A small audio captioner, trained from scratch.
Model: 2.15M parameters, mfcc input, encoder arch quartznet, encoder activation celu, encoder depths [5, 5, 5], encoder widths [96, 112, 144], decoder width 128, decoder layers 8, decoder norm layernorm, decoder activation gelu.
Rows from block 11 of the audio encoder of a small audio captioner, named by matrix and row number. Rows with one number belong to one channel. Each number is 128 + 24 x the weight over its row's rms, rounded and kept within 0 to 255. All counts start at 0. Numbers have three digits each.
Before each channel's rows are labels from the 100 clips, of 14976, where the channel reaches its highest value: "strongest on" is what is common among them; "loudest band" is the band of the loudest frequency at the time of the peak. Only what is clearly more common there than usual is listed. The data: simulated sounds of rotating machines with and without faults.
# convs1: first pointwise conv (encoder.blocks.11.convs.1.weight, 144x144x1), inputs 0-143
# convs3: second pointwise conv (encoder.blocks.11.convs.3.weight, 144x144x1, transposed), outputs 0-143

strongest on: turbine; speed: fast
loudest band: 250 to 500 Hz; 2000 to 4000 Hz
convs1.95:116139153116161120171076123101161120155101111127109159152081116154112154109105147143106138113149166121147157119132118119120125138114159104127149113099090167135162151124149134147116112154115161081131126170053145133123126128144058137139155125139138177128109123123133110103110159149088107145113114139120107164124123114136131147147143104162168154099162125121089138158132154132159138130153134117132172123170091123166141147078113150140107
convs3.95:075123111119114133156169154116152171122128133142103168133160105136130146113106127110130141141117111157138146089106134148141148119166078138089110132119088104115139088116071144104122139121161154112145139107133117088125093095146141125099129128150126144109130113133112160139120114084073163128135152102171178123095079121152177140127140131144120113139094143083109091105101121145100128125163129160158126112109093115125109140087162154093144

strongest on: gearbox; speeding up
loudest band: 1000 to 2000 Hz
convs1.86:120158117096128149118139088109128100131144163113113182127147126153129140117122160153187152113126180116113111068153181096149112106104119134155141125170115120131131124147165097123155130122099140134174192135108106196150141117139126155108130118135098146119133098130164139136095114140138107160109119115101139139135138104152101096083132100121135154143173157129131114127117133099090119137124127099121143135161172135127081109120157174132129
convs3.86:136100107120147166087149172113109091104108110112092141171135120135124134110146107131146106119106076182102137107099116154118108083142134106121143110139140093088146105088111117113148132133141210088137151147134127098153130116142132092152110139100137135138135121127114115125178200144118143123135123138126133120139153129103073072136137106143107127115187134110131128114138127092148106143145108141114134122129159121113121089087107110131087

strongest on: gearbox; speed: medium; thin (high-pass)
loudest band: 500 to 1000 Hz
convs1.58:085109067118141124069175131176152129121080138150108135130138145131131114124124122131134145142144130134170162121131117104115107137109153123154119150125163152142140132154089104141120110079174109156085159136151151162154133171107079121126130150118117118109140141128158085169108113145103122143128149098115175168147133153069131097176174147123128152136148109112134131110126144101120140076118132142106101149134158120109137135106089122146120
convs3.58:127171134107120096115150118112150115089156124172109152121104092113120150108159156111147142113144121099119102138114108055109156097143113131128107109136111084134120154084107124133128149111159102122110118103103125119147113108103102134140183139127121071141126145110146092114122115138116101135129176138138125115090106129156113072163188148084094122098148087116162140157091122132128138159114131145084149145141097122109102124157154142114159

strongest on: gearbox
loudest band: 500 to 1000 Hz
convs1.80:131122142128147122130105127110112088138169086123118162156113142142137140133056124139122198136132177124128144133138077098094105091130109129152148148143049114113137093111111126108122144109138118072133094134129154110123151130109109130114110122118147095096140086110105110120133143140103114150118093169163134141075098140159102119139105137134129119172135149132126131125146127100105125048106124182123141148135120114116139147113127113136116
convs3.80:167121146132104107131101145153123061097143131156144166139098158122083110154125129101135154139164089113163154120181155144112110115163143111093091153128171109118131112118152126119118115138107085142112132172149147132139121134146137102186186127113124087129121151112129102151159119121111102108105117088121109111176146144140112129136075157135153156151160102149128091121138164129137117151158155116161141148170111122142111156142133138109110

strongest on: turbine; slowing down
loudest band: 250 to 500 Hz
convs1.99:124142145110121158114106159112113037135106132094165102126111112128115120125153125106153120133142142098081141149129112142150146075091129131161174149162133093160148108110132202109134119125133109085114145154145160121136126116165131169151125137116106153129128110098131110127159125155124094127157155152114083159137117130130140157160120104155100072147109134119124109134093144115159101114157137141085135133097091121140135143113175136108114
convs3.99:135177105127130138092133177114140106141142106139127142108114137092087119157128172160120142104133125131112152100141105084098116116144126138129111164132124170098140161160140160156160118119118097154111168119132150077130136142128116132145108138122129179121130116130087119146161115116149127158134098091169099142161124117106133070128084099093117079117160171122146095104146167137125142128132104081146153103132098146092128099128123171161129

strongest on: speeding up; conveyor
loudest band: 1000 to 2000 Hz
convs1.87:141140098129154139170101191067114137138130149094115093125111131128120090141094143116160129126124162115139122178119121125141119120093113129178092160100153150108126120120099116118134096124128111149132117097092140110141168102149140145123152119121174127143190141137129104140139123111145157210140170068096147097116127126154148123122129089151110119158135116122120109119123123098123123150168097132141141129143113097101104126131077149128090
convs3.87:124105123147125139114180159136132122121141143132158093137118132143139146110145123147121116147139112105128163125107113142096122111155134098082120115121139133125163104122107165150121174108101115119147132128097128113089151114119087137089112195114147113098112107140114131142146118151145106122107142122114171044127177096111156082111126120136095128107085121094143142143160133119113103135122093091123117117114138125190082105058111140159129

strongest on: speed: slow; slowing down; gearbox
loudest band: 250 to 500 Hz
convs1.38:109148109108125136132156130109115151138107149121146090162148123139167124133145115117133095123093132133157126109157141134110132114142130150073120128119139131078125121084139152133139079130112089141118121086125129135147129156134151155119108129097081103136087120122084162108155126124161136124123111109084052152138159097110131150147166119126142118149127164165108095189130133150093130129143124201131163118167156127128082096105104104132127
convs3.38:144106156144164148069159129138111111137152126142123084127140121106128092158144145143113151128137145111135127138176075163109122162128101113132161105131121105119147156123161141114099137100133147109130121134105133130129199086132155127119100137104131116138135149134170129108180128184137136127177131097129131080164112173144124096117155103109146153075142096105092129134129104149114179118108147141192145143112114123156157133114122129147129

strongest on: speed: slow; gearbox; turbine
loudest band: 500 to 1000 Hz
convs1.130:110155120089110156096133131142155135151156149122146134129132158158101127148130112138117124130168106114124114117174106079175142122138144152105144139133120093151163117095112125099160156138128121130117134144105123164115147093151128101114104121137116096137135149122136125091052135126093129101132159101114156132176145098123129190155101131127122128132145075147126127116133107199139108144112152161124171110158082132175093125117170159136133
convs3.130:149135161121140132105123113168146121140161126124115110106126100110129120135139154141120126119175132163096158153081089138141151176152121155156068143168124090095142152139111148149173122153182110125120135132123158089132114142121095090119130097221153123102150164162099140117111165094130120112089099097138149122129150143101126140111138146112149116131151098081104139137102136140097100147137140114135127104156088135100117124129128118135114

strongest on: gearbox
loudest band: 500 to 1000 Hz
convs1.1:129083187151082145064114125132120114104124188141129143101169089168135161163108129146131102160117147147111156121128125147120138151131134146136088123137064158139129138119152141146134099150126098136141143109109142101118119123128143090151111137141159147110095133153159174137109145113085091120124083138115147148139138158127108068115114121159126143120128083133150121116151142147114118103119140122075121146133153147126142149135174073153137
convs3.1:101115166142093124112151158105128089107116139109140123128127114083172158118139118115136149142132147126136174135111099166112147134137125106127118128082105094122115112110108143127105142112147134190199146129106129178162136136078141095119126140182146159134152121103115110125139120100146138129129092117134138154114103076113122140134109133144105171121101130152124142165141080163111140165083132159155124125152146096101059147125141130120111

strongest on: conveyor; speed: slow
loudest band: 1000 to 2000 Hz
convs1.10:128106148136134178153130159130164124165156111111115152115112092139122115134156103179094110103099131136169151079166109171143123166130133181157158135140135185118107162124117129153123136162139107131131173131138114144080185121126168155121173137140085142078141140128135133161135118128123104158137162129103108122143116092134137112123148167154134101133123131127126131145114123141175164145140143169120174104078151143120116136120130112117111
convs3.10:141145109154093153118177128153093115151101161151114148110120123108129088115106145137134101108139126151131092095143106089130136115100143099141196152133135144100170099125134089177137150151134133158112157097141115134098106160118148174104113103125138103126139115156160120122109118118176089150102123113111110180143110128146098137158146146111123139154136099138156143127122090105154108108149190134136129163142095134146129094108124082089090

strongest on: conveyor; thin (high-pass)
loudest band: 1000 to 2000 Hz
convs1.26:161149084159140113167140132134106117126127082105137115149126131104098136094109143120104132142125082113100137130137125118113089101160157083139159171101141163169103127150116112141131133082108089109150106126133112142112136105121072151167146171136128162111132096104106178146137108124123110150133171125139119133166143097161104126154132099121150144152139130140173153147165144148134097147178119102133094103130148187108092130154135109104138
convs3.26:147100152130123144100115110216144092179171108116131108133138135123131131116132106138128120139130093182147109119129120112112113150124104106111097118154127123134156126091101111120117108126155071170118126131094121102112136166137160099137144083117106081119095091115129107102166139124075098164125112120113134091121131132100104124139158113152160158128121149109139147118093139144123160088143136133121127088124128115134090111116072106114182

strongest on: reverberation; text has "room"; text has "reverberant"; gearbox
loudest band: 500 to 1000 Hz; 250 to 500 Hz
convs1.41:109117160131147137138153139137126110140135147126100135116157142090170130147155130101087129127174137140123116165174118187128109116161132128153147167137111154129122111143140115127116119139120144116119114133173133110130136141134134136123138113114198094090150131150134132109113118192168098086149116163095187117136134121135125149175097098134103132117084134141140086147146144158114136123102122153186088137161158150098175117144093128118093
convs3.41:118102134113158123097099138110134133120093095109164129066089140130123128132111126146163126137096133129070127147109147127125107107118105101128147147136119163120093114155111094152136162173111139093121108157173125133127118128126098094106134172156168115110186121090124141103122111175124091169097120150165146125124098132112128150134162174110143095126114172127147115140116110114139164144172117119152145165155127160122132136124079089149103

strongest on: slowing down; gearbox
loudest band: 500 to 1000 Hz
convs1.21:206125088118152125137213106100068132126115137132155114153131134146108145095186122118123104125121121114099142138149145088152135127150103114099132144101120143118165132128155127124155162120144092089125116116141112098119162165106128109153148117140131170154135125117143136128104128119185125136153165145136119110132129115129131150142116137113139097124126096176139091121092128105137124149063085167106120154138122126161088152102130132148113
convs3.21:103116118157102138109159146167101139114113154142140166110124095136099128141112122122158147139117135117159155073165129116131116164131135120162093118134130089137094099078096122118145124121113131124124100138119158101134139132165130127086133138137135178145125136129145158106078131134118112118134120160102125140138090153158151173160192148101162142151166133124109143141133135174174128107141127133137139143092040106141120100108171149152133

strongest on: state: faulty; turbine; grinding
loudest band: 2000 to 4000 Hz
convs1.45:108111178108160173106118125144119130118143126114110138126104168131145103129154118096118104127064142128091098134116098189146080140184144118113142111098103131127167142106125139119108125086125130106061121093130108083123120105106118137103132122153155147114128124140134112109192120131151085147104140162176141150165125164081159171118123117136122122130139143154116123095136135128117117173145115160113121132150114128112115105164162126143114
convs3.45:145123099155137145107150131168128135173160144116158164114140127131159099101125201113161148149154094121131116141142186159124128151142158080110116128098121145116152158131140114129117156085100131144135124088128131094148144148134103165139124138108138147197151145101135134131147130103136145105112111174122127155134121145112117122133122140189120129114155145121075159164114113117135176084156141142141131164056153143120139125135116130141133

strongest on: gearbox; speed: slow; thin (high-pass)
loudest band: 500 to 1000 Hz
convs1.72:152125106106141143097141131124164150140156103142139139110161115104125131124154086140154140116139071102109109123160116153140169130179143136134133123125084127139172096098130136145108077122159154137126081127162128165125153125124096144066141152136129109111114135143112109144123106161125119153136109134083176131192094134139095097148145126117110108134105141111162108122126131132099109157077169097142146144111092195155125147144137131137123
convs3.72:124132118140142043147144148098115159128150101134122151098121156170128166131123121160129118125127134111102121139081152068151158136149162124091150119164157119108131150130130160136096119162113123169125136140202172130119107173107132144084135128169143141137114140108097169128143142151171125178142158118149135121129120163072129133118116130139131074134126151148097119123116142143118096111171123119121123127128155130154154146139113122095138

strongest on: speed: fast; turbine; gearbox
loudest band: 500 to 1000 Hz; 2000 to 4000 Hz
convs1.16:119123101120155086131165108140122137160175138164123134102128123081127171093164161127131149138113129112126139126150130125099156114123163159131133075130104134128126137107123079134140080128095112083132103160174148123163162136148080161128112097158126206117149105156124144117139117136106102106102126122097083139151128131134127116128143110112101073147108137156142094139166139155146117096129113133146146112152157105086113121140109137173137
convs3.16:085118144171139132134106088152120120085158138100085154102123112082129171128139093147146159107119137113113143124098142124149116104115140108145146109139146152117144124137108150130149095134087130132141121147180173136134107134130144154095119145151121171120119108103148088138108125162127065139138194155110055131110104147127128149105146129125124083108107132155098114141106153097112203113094102124145101137095115120111138108123132128121143

strongest on: slowing down; gearbox
loudest band: 250 to 500 Hz; 500 to 1000 Hz
convs1.48:086149133156121154181158081093076126116147082126158127145148149127154120135140160144143104139159147102128104117146118132156127101123143152101089096109129112121166094118108175133124112117148128071064129131143125154149175087179131147135153138131133119080112127162155118144105195152139159126148132157143116079160141160119134137105120115115116145151136113110115134118111119148124155119139143137116097096165107134150092114128129125131161
convs3.48:119092164136087133127115130115120099147145136129117159155119092152157115080105131167094102145121109117116152117094157145174168109124104175141115080122104150079090149155147091121146108125133161148153121121156083190128124160120144137168126123115156115126136120109111126121115126091166121158109092095130122146104166138098136085154117126117190135149112136141138140109124131102096116123074082118123115127148097125121118135118094106119097

strongest on: text has "speed"; speed: medium; turbine; machine: conveyor
loudest band: 2000 to 4000 Hz
convs1.57:115088123151097150130143091079127096162098110120125137131150124125080156172098139167125127109138142162140134163123103117089181062134120144132152181159135138131094122120143110123113112125135139103108140145129126111105102140140111138129164127118170084065110136156137097154123148133136115131139127138136148145174156114106065152119138129130110101115165085110128089144157155134113115150135149118129154102094125097165126164125118092153126
convs3.57:125119126133114145148137110147126129140103121122136117155113085148133121133180098107131087130097064114097101125161097158105154099118103153112120154108086110113058147154120158108110144114155137107124124083095102135099088125128120151119065151109158114142128123180153121079107123135093100165107118133113111169155137151134167136114108128117168122122085091121128122128137118121115125077106163112109142117110146141124127117170094110150127

strongest on: slowing down; gearbox
loudest band: 500 to 1000 Hz
convs1.67:132124122127141136130111099106109077117131089115137137121135145141096121082131142152115130155147150146102140130133133121117144128130070139091072146144144139111093163102131153072114167140130129131130101128140118072086146137162150159127157115109083158119104112149142131166105175119131103106125105157128102113145137117133148126125142070158152101126094148124142108130059078143114116156105106140128130170102143125133094152189104121145130
convs3.67:178140133114104137133118127095154150132105122111103133139127085170149059160119154107155135139079112130116131137092094135125129137141102157136087136076098097096137148109157160117112111091145144120137111112096145115114104120127105164158160140131110118131082144158124116121132124127124128116126139134111161132113108174131157104112118130077084138079127132089056145134120129097149097152131133123104093125143158128127092096142104072122138

strongest on: slowing down; gearbox
loudest band: 500 to 1000 Hz
convs1.74:120138147106137151179240060109159117139119096139163133174120131169115207148119134130112152173123135133093132137147129105155147116115137100088151150128152119110143136131110133104115121137120105124149144135104109182133142149153127155107107138138116125106100134120165122143122133133193122124134096142119123103158166120139139101159089118105125158149158164132133112134105116105128144121120118140130173131116115136145107131141127105119111
convs3.74:126136196106130153157145144116113138118137143082121121115123093122123096128118127147110128154123117135134126153087118144143218097119086133127132116083164163123139131162162158107103133128161125189127108127140103145108123119128178132165101158157161159156151133121097080160149146148124131137108128131162129110116143141118118123109109104118127114109094106141113126145175158127171094109133128111109102135153130137117141121167128052137125

strongest on: conveyor; thin (high-pass)
loudest band: 1000 to 2000 Hz
convs1.53:151161145144119166093108146099150117069107126165160120117117119140125113064116143146115136123163105083136076096158151160158135071122098171123158196170103125128119115143099119165104153128151108125124124148106138124098120101122120088154150104155093137123109141103149132132129097146122126158161113128123109154173132142144087128139143114152111129135109142096102146112138119111115135163135110155125117102163142131119136088144127080096111
convs3.53:137144098149120125119140100169161157142160131124160144125104138175138126117131162117130109104144106164128061126129115101082113082126118132140117093109098138115130097111083131167131149124118141093134100160091130093142118108141146128140114130135150107139165094196144154164083106148149111100115117145115105127126092161134124137137146123155108125072130104132168120115103121122108122113142166170133168119103160141120179124089160091129120

strongest on: reverberation; text has "room"; text has "reverberant"; gearbox
loudest band: 500 to 1000 Hz
convs1.63:105155118124164137089182140147105089107160110156128121143145133114156123138131130110117152110201105126140135091134132161149116132107151131146151172153144107114156147165155121150109112134180156103158122122152105154141132150192128120141137122148148138149138119146126134113144133083146106094142122164129102127130112130104150163126094154110111153112150134144101130169117109130119128064153135087095125122080120116081159121135179115149174
convs3.63:119123155107154133099150132174129076119109145119087151150097109134136149125114134114134121108052118113136145127140145098105150112120136172126109134109146142144143124102146133098112125156171124106139130118145177087076112137130081129102133165132097117141160149117149136103102091198130110115155136160171157120135146134139136087126117118099142138166123096138182134116145131120121142141118158121128137113172144120134098106073117098102177

strongest on: speed: medium; conveyor; thin (high-pass)
loudest band: 1000 to 2000 Hz; 500 to 1000 Hz
convs1.77:120089148105108142128155076140139142169153138097106108104126145151121151121119124117119136150100160074122176097177145152100181135082096151111097163111165159166130146132094125118126118130094143144116144132169126090131099130183117143069151117137168108096114107099120138141117155162134141079126130122126104080108149146127138132153125157135122155138124144122123135132135107135141113121073123168097134118127135175147144149145149140127163
convs3.77:106093098123118150169099099111106140085110148101136131143088131097129166078139112122133128112111133140119113145152130138158113096117138106107171149102138140169170141146148165166133106142187115134107133166142139121128164103099112077123123138121082113115132144126154157126153175117144131112163120130153149152117148179151115119127120122116104119126173164122108174128117151130126072124122181138136117130170142110160152149172089121128107

strongest on: speed: fast; state: normal; gearbox
loudest band: 500 to 1000 Hz
convs1.66:142103147128172123117097143084150093125147113146137135139124134173143092167138175130114139126115149133086126093119120123138139109127124137106131137129135111122113122129144145131169140106108107116126152097071170119124119095128131098149110072153099146111134099108139116171098138135132109083150182117093156121163129139111137157116144083132035116146133121158151117147110129159132140151088108113093115149130136107064104122117135155107139
convs3.66:073145130089134153139150162093149103093185138155164113126122115161140145111115121104124175115137118175148142133133108118107138117104142124128097112116125166159137108141157108123107142100113091140119184163133160121142123142096164060149109099137136154148166154138109123097111160131124139145117084102088092146138114131133138161166101132160122110127137140127122125118134159139114130086098164103138135148120129124061167152114092114126138

strongest on: conveyor; thin (high-pass); rattle; machine: gearbox
loudest band: 500 to 1000 Hz; 1000 to 2000 Hz
convs1.129:141142132148100112178145125109126111150161128083176140168096086115131129116125106192123120155118110115148153098122108119117140157082116143179141138128133069162127102161107108139148123120146099132131147164150124138168124108140130172140151114127118119106121129128151125162109094150121122176122181136177137169116140136118129134120143131097126159141128158103113150092114125147183126120085116123082086140120131153151119179100098133147125
convs3.129:157122133119111120114105129143121115131112173153142191113137114141123128095096135139135105129105110095142146174146164102127148148104081171115141144118104135141119137166122105119150157121133075132146106116094120177150143179120123136125132115117085096153179124147161139117107157111134133162125146138100140104139179118113137139109109084134122085143145155131104146136142168146126125149099116144110052115162120108110102125200146125140144

strongest on: turbine; slowing down
loudest band: 2000 to 4000 Hz
convs1.29:143128182120123120093122106165137126075133158133180148120114100108110098096124153107092100168139156108110125137118102128143141129106121106155179144142154126116141138092140141120139094112135137117137147124112146098086126128136088096129137133172081142103157094100170096117157146139132115167119101095159140119107143137162113134111122111087105099129117117099123082113153127130133148160135115144100139123160148131114129149159215095161122
convs3.29:151157139105153114151130124112091138102131161177149117153100108125118123120139109160123073093128137082135071164126152092146135112110088144102153157117108109146110161114139097133150108099106097079110093128114135141116162128145120097113152133134108101132100133088105119125106184101162094102142144117120134127076113109135131133095130146114150150085088090129104104128084110151152163116132133152136120133120104125152144104138177134167159

strongest on: conveyor; speed: slow
loudest band: 250 to 500 Hz
convs1.139:120131131099124203116146094117132148115115140109145125146157142122187115114115136143168085179135139174194117082131111177139108144153171132136117140158126167151135168178152134151125109153144166120128156131125095104100119134098152148117136120090141142189112158106111107106135153107138102181123116130149138126115155097109131149149112150115136154132172098161119106106132111136115138110113112144108126101165158116116122121133111135135115
convs3.139:116131161140110142138150157095129110133140146112126138124102137144105140118116144110107118048131176121160133093140120113123085122124141125145124092147133143136127103113124131111137069137147131147103096080125151157134150161129095116114063144120151113161069097098137117117093138103089124151107157137105114112150086166126091094141149106102077161143138129181157104149103115147164115132140159123137137144081144135112151099129142113112137

strongest on: speed: slow; gearbox; thin (high-pass)
loudest band: 500 to 1000 Hz
convs1.114:114111153109126167129139118114163132107147134093133142130092118133176133156139121154147137139118097090148127166130129132101156142114158126094101130150156172141122115137120148104117188136149166120132130136103133102142118112125157128126115139070156133150239146129112186140129123078138128138152127180090113097107082148129141143144140146093146135123140104132140091114127115117123118144095159100153140116139128116121131094080138119103149
convs3.114:143125083132159160135125115138154091118163119143104104117176133116149123105126114102105109097118153124128124170101144100105181136122117094090100144144112138134114169160161125083118167122121133137095141167077128108118176106142117138110102134144108157133125155131148147131098103114139115175091133147146108170112158186154167118132126140184137092099111112148122137118137106131123204122116113115126110109159107143151118160144126121098135

strongest on: speed: fast; turbine; electric motor
loudest band: 250 to 500 Hz
convs1.32:154129203122124114109147085148144065148132096121101157137116170144128127139159123109117100107118148164150156112116117164129111128110134123140145125108093141123171159152112143159140126141120109138146098103112108088134179079139130121148145070152149166146138130167113086174089120149161115121110170117141110145114122136125145162153148134108128086149102136132160135091126154109119144170095151134098116125096150155136134126140125151129169
convs3.32:150124167118087120128156112120151159096107128124056147140156105142152121123125144169120131106131156126059101140144122098125116101126104184135142092130153114082124102097194101093152092159102124113128083118126143142136134142122118117143142130098170098135123112136138130125095145130117117113131160126148098110149142105140088157125159086149118185106125102103129101148136125115125107170114128174141133130167079108141134113145143109117129

strongest on: turbine; gearbox
loudest band: 2000 to 4000 Hz
convs1.123:110120132110121088115128082103095121124113154161129105089153180107114143163148099172082142154161151150070126128115178063096133119103113127083125137131131150121106146105098172137128105115171139125141150129131135110143100132125084098099148147075140128159112136096118122117126105140159139119104126120145113122121107122110138162136124136141110099158168109115158132161123139149130136108122168151165082169142112136149154159120161156145145
convs3.123:135110130101132171110154103136151097131147117091108091046130196130159144115118161151105145111126144141147145133135148134142121064141167184123106117170124125121134144141124109102159138125138080165100135156110165134135130149144121114095116170114159111153127106128111142126135107106109134161140113094131154160153124127111107098137131125082147160164142126107127071119143141171074140133085158111126123107130121135125116118125137164144121

strongest on: text has "speed"; speed: medium; turbine
loudest band: 2000 to 4000 Hz
convs1.22:109127145129180149119114119126129139095102129142152130147070170122129109160111112140140098135107146118146134115136135132126169131100075187110119098152142138117127153106116106133153128121102125125122146150130119110154123086144158164061097152112127110114162119098165117137133124092147199108136128182115103126112085142140153149119098130130086116150169130113161120136121154131144132118120135162152138093136123105150171081110130178107092
convs3.22:139095154140115123105134131102114114085162109121133151128137110105130138126116126140092113135107112170121190123100150150133123098102120144162133121125145127127102168142167109137136149127107135169125121101179097142137138073140133099101169138171114115129093135115133100102112143105132149100134147107109114064086068143141156153118143097110156118133103110149156132126091078112125143126142163123189164130118099139129105112143175128103087

strongest on: gearbox
loudest band: 500 to 1000 Hz
convs1.97:114098153152146115122177090104106109110106129154145140123117127096114144091141162134128152145125146158140126146106121133135129163163139151152110141144127109095077087129137129131124109119097143121145125155156143119103162117129198128154143132147141123106166154124182108121084128105140075165139104115136127134109126162124113147085156106135080161171100087153102139122115112078112109125089146175147159135140113097136095164118121160103112
convs3.97:104158117114097134158133119161114091152095198117160129100115141141144113151176128135152150112100159153119155096137137121141126106104147097118098093107163087074142140110139107168113177107130140128122170133131156144135120157103108101113158166120147142104147154157142118144132144118193137127127100141083144138146148131105127132090150176130170130123142103119106114141124124142132153159116107086105087136155146134124142155182140107116141

strongest on: reverberation; text has "room"; text has "reverberant"; gearbox
loudest band: 500 to 1000 Hz; 250 to 500 Hz
convs1.73:169152089136121085110117127107147147113134117104120096174157140127089095117120128121117146136143105143106143090119120147107135170151152119139101153110145146146145114129128141162147157127136131089098135135112089138102117135126132143105154091097205136123107100091131182163131139104100146173132110148105100191115173115103120152099167159148108126124132146127130139139097161179093132135104121093152172111126128138082160145118132125128113
convs3.73:104115149112124106135129158102104104114101163129114133114128087096120114150133118093162082086096133110139133147104149144114139092129136168127104122131119119081099152059126084086168112181109095116095080125109137112116102098134116121129125107153117099126115122100108113135106140127131137101194133088101139069139107131127140139131102139105143136099113080125132159100125162137093130115166114170144120127126126097144109139155109084139135